config.toml
model = "GAN"
dataset = "short English words printed on busy colour backdrops"
train_examples = 22605
image_size = 32
horizontal_flip = false
z_dim = 128
loss = "least_squares"
generator_norm = "groupnorm"
generator_activation = "silu"
generator_weight_standardization = false
generator_widths = [32, 32, 64, 128]
generator_blocks_per_level = 1
generator_block = "plain"
generator_attention = false
generator_upsampling = "transposed_conv"
discriminator_arch = "resnet"
discriminator_norm = "batchnorm"
discriminator_activation = "celu"
discriminator_depths = [3, 6, 3]
discriminator_kernel_size = 3
discriminator_stem = "single"
discriminator_avg_pool_shortcut = true
discriminator_widths = [64, 96, 144]
instance_noise = 0.1
consistency_weight = 10
init = "trunc_normal_002"
residual_init = "none"
optimizer = "adamw"
learning_rate = 0.00042
beta1 = 0.5
beta2 = 0.99
eps = 1e-10
max_grad_norm = 0.5
gradient_noise = 0.3
max_steps = 3200
batch_size = 64
epochs = 9.1
lr_schedule = "constant"
warmup_steps = 160
weight_decay = 0.01
Rows from block 4 of the discriminator of a small GAN, named by matrix and row number. Rows with one number belong to one channel. Each number is 128 + 24 x the weight over its row's rms, rounded and kept within 0 to 255. All counts start at 0. Numbers have three digits each. After the name is the row's rms in percent of the matrix's.
After each channel's rows are labels from the 100 images, of 14976, where the channel reaches its highest value: "responds to" is what is common among them. Only what is clearly more common there than usual is listed. The data: short English words printed on busy colour backdrops. In brackets: how many of the 100.
# convs0: first 3x3 conv (discriminator.blocks.4.convs.0.weight, 96x96x3x3, each kernel summed), inputs 48-95
# convs1: second 3x3 conv (discriminator.blocks.4.convs.1.weight, 96x96x3x3, transposed, each kernel summed), outputs 48-95

convs0.74 103:145096093152089120175131154152133084119126172123102123172113139155116115148133168144116103150152141106144171137124091122083135136127082147136139
convs1.74 102:082111116130125090108138133129101104093149120123111131127116066131126138144137101135114158109147156115148175105139157104146110150125104143167076
responds to: teal ink (27)

convs0.1 106:151132079124106080141107119098167143144137152123107142158134091141113097195094108136141129152144153081157111151117093137141171130114082136130103
convs1.1 116:153079110124085098117159150089113125118096133110135122159144134142133114124182125153123131096166157135160136095143149111088151119172144144158138
responds to: green ink (42)

convs0.14 101:092114155115131120125148153104101097081142143165139122130130139125125103162133146123120133092126147103156127108148116124153118122128147111129132
convs1.14 104:097102140129113110123122152134102103134142074173101128146105096142124109151129111121172101102123143165087105128142125152138134086151120112146117
responds to: yellow ink (29)

convs0.16 099:106164094126152122090163122100141134123120080106101108185121106135093120134151116118153134103144125145115138172125143143133174175139118128141146
convs1.16 096:127137169148097175120152137129132173121099112084165111133140122138143094099112139151100195122114103124146117120150133129126155174133134112121136
responds to: pink ink (39); white ink (31)

convs0.15 102:158101078126099130091172109097131149120128105104086118124113112085089131171102096112159111129134128113115143133108125122127153147176131097126106
convs1.15 105:173158161078129120118148149126145119150101090107149083110163170126142091113141156135107152105128128170141153134110165155123157100171150131134137
responds to: orange ink (69); yellow ink (30)

convs0.80 115:153139163164137116165107122126116129088136146131178154154142136166182133099134145135088134121096153071132158135162114149065108147138146155118121
convs1.80 119:117104132142125118118124107086126071145125129133127133145116111154163112146105130140135145138136064132138112141114117134169122128100125160125131
responds to: bold (86); black ink (79)

convs0.83 106:157120097125157098149123125121154122092127112127118106123102098152099137112091107122109136102137110111132121118113139189103104149132186105148131
convs1.83 096:140157130168130111109122140092141152185090119119125090109129170100143108112135150100124128113137122099097170114119157095158165124122180119103144
responds to: white ink (36)

convs0.27 098:140111096123138126093172135147145115130142116113105110106089101094136128116166116111147132142111087135113128148134115138129156165151147114149140
convs1.27 094:155153136129147128124108111173097177150072153086095094116127163138092100085078140111094170125118108137137173123066128117148142119133170116140147
responds to: blue ink (34)

convs0.35 099:133169162155124138153141151137135110155144133124175098099136151137133137123076159145096123107075123138176075120105152121136139135114113097146136
convs1.35 094:128117164140156176149106138090120120132127128160163120167142117169118116149116168116129124127134134130122092108139129170127103106090157101102128
responds to: bold (91); black ink (60); white ink (37)

convs0.23 117:107118157141097092101118177159103087122177119137143146115112118149188134133139148102117152126129096136124121122164128131091113104096143195123090
convs1.23 124:103158126143145143168118116130126125144147170090119153121116141080138094102082118131116116148155150091092151125141080108160093134131107142150154
responds to: black ink (37)

convs0.78 093:082085122138136129187111122146117132089142134137117112124149081096149134116144118103162104138099137128141148073130109091138123124121152098158135
convs1.78 103:107153074134150134115125116135164126101086083094110088103131143110114127151101125107179116120127100149151149095076125093146155119107098091127124
responds to: orange ink (31); yellow ink (26)

convs0.93 089:132129111128129143146130111091122135119127093116120117145108107161091108114114088121151153140136148143126120164168114152089138135098109096119086
convs1.93 089:123133115137094112090146128102134161150119162099130118117135134119144141127132130189109135152108143105159149116122150130110164143140134115092189
responds to: pink ink (30)

convs0.17 103:121125128147099123125093114168125139114108127132158129109129189140108092132101110115106139086118119119138077130114146145132131127145163088150105
convs1.17 091:103109136113160143153114125120107131094174113171154126167133098133163155139092134129161124112103136164131121106135154188137106128125081137148119
responds to: black ink (32)

convs0.53 097:101143120152107127121132125183154149131139165178141142134161169131128122127115155102104130098130106134152077171123195129098135089171153108123145
convs1.53 102:143129119122148166160097170117127093157140130191129121134115095133175152121133127146152151153156155108159092110169126139106077123117127109124140
responds to: bold (88); black ink (58); white ink (34)

convs0.75 102:143123142166171164112141158091117145152156103148140122185161114129148104111112180134131135108135137143149119122167157169123123129138134167167165
convs1.75 109:098128112134139108121154112109166140104082129114089153113117099094182125123124117081165134177119133118118127103137134138141099127106121117133154
responds to: bold (88); black ink (66); white ink (31)

convs0.10 092:160124127156090128135133132187153132140122122149154144115134145144111139154095124123092152103113149123140080128139151147125156138141142133162119
convs1.10 082:135101145106202150121099155096146152116114119137139134156127093115123128140122147123147130134111161149137135069140145168164076072089134153100121
responds to: black ink (97); bold (96)

convs0.34 100:125085121117156125148183149105130092120157135134143142155061133108111128132139124124121129142134141147121094114105102135083110173122128167183084
convs1.34 097:129109116091111108109103117101099151140113151109094108133125127130095129121067102125156156131116117162106130091120182099141118135084153097109138
responds to: blue ink (33); purple ink (31)

convs0.57 100:142099107119158090133092129146119139115115146117146100145118132126136116137109166127172132128085096166129171115166152155126086131148127106126111
convs1.57 091:092130078091118119141132163118167175128066126165095105145126121102152148110128157097144122166109145141101113113140137136164124115106128145135146
responds to: white ink (43); pink ink (30)

convs0.70 101:134125142159119170145107143160128168134159128174136094089134134168153129121091193112161149132091130102137140078133133124134103085076120091126125
convs1.70 094:145117145107132122111132107148189146092134097136095128101112119090151156103109133126149102140129117141142148137077152118097133109115098090113129
responds to: orange ink (42); yellow ink (30)

convs0.47 091:113132136152139124128126078186129132118107113088114160090116158138125170109155132109120158138124142144100105157113142114102124130138155127134115
convs1.47 089:142111148122104117159150127152127113144141160138138137120144093112103145152097123142129150116140117170128101105155180158113127133123161135119095
responds to: black ink (85); bold (83)

convs0.40 095:085180127166114117095128112156126092072165077136151093124147156103092129078159137143122088129148085132124139123127148114140138150112121109115149
convs1.40 098:127134150080130172124115164139147129175140145135144162173148164125129173119114130171149138132090095120114084137147144155105165145120100155116146
responds to: white ink (80); bold (76)

convs0.3 107:087158123099171164101182126122129117107131067159114156140141117126121117124118106150126121117151140176108112132130164117121153137153126152130134
convs1.3 105:100151137140086128101139128146125128112104073104117095116120123113118122110139112139121146140079146103117078151108093127143152135165144141146160
responds to: bold (94); orange ink (45); red ink (42)

convs0.12 100:094097106101135129180117136121123113131109152131078144126104112089138136160096106104133100132112161122115119097136126129141129150122082094099129
convs1.12 085:073107131155135120101142141113116106111124110136099108100147153132132140127145085082138131099143148103087111155155130139156137093135120146115111
responds to: orange ink (42); blue ink (26)

convs0.28 109:133146128114090132164123089160113136147113124136109098101165155098124127150151085102110151138110127088127067136115118124128144123112154111109136
convs1.28 118:122124161140138104116127133128116092092183084162133134167146123137139160185151125154147144113151134178155128118159159154099129085137141138126090
responds to: black ink (95); bold (95)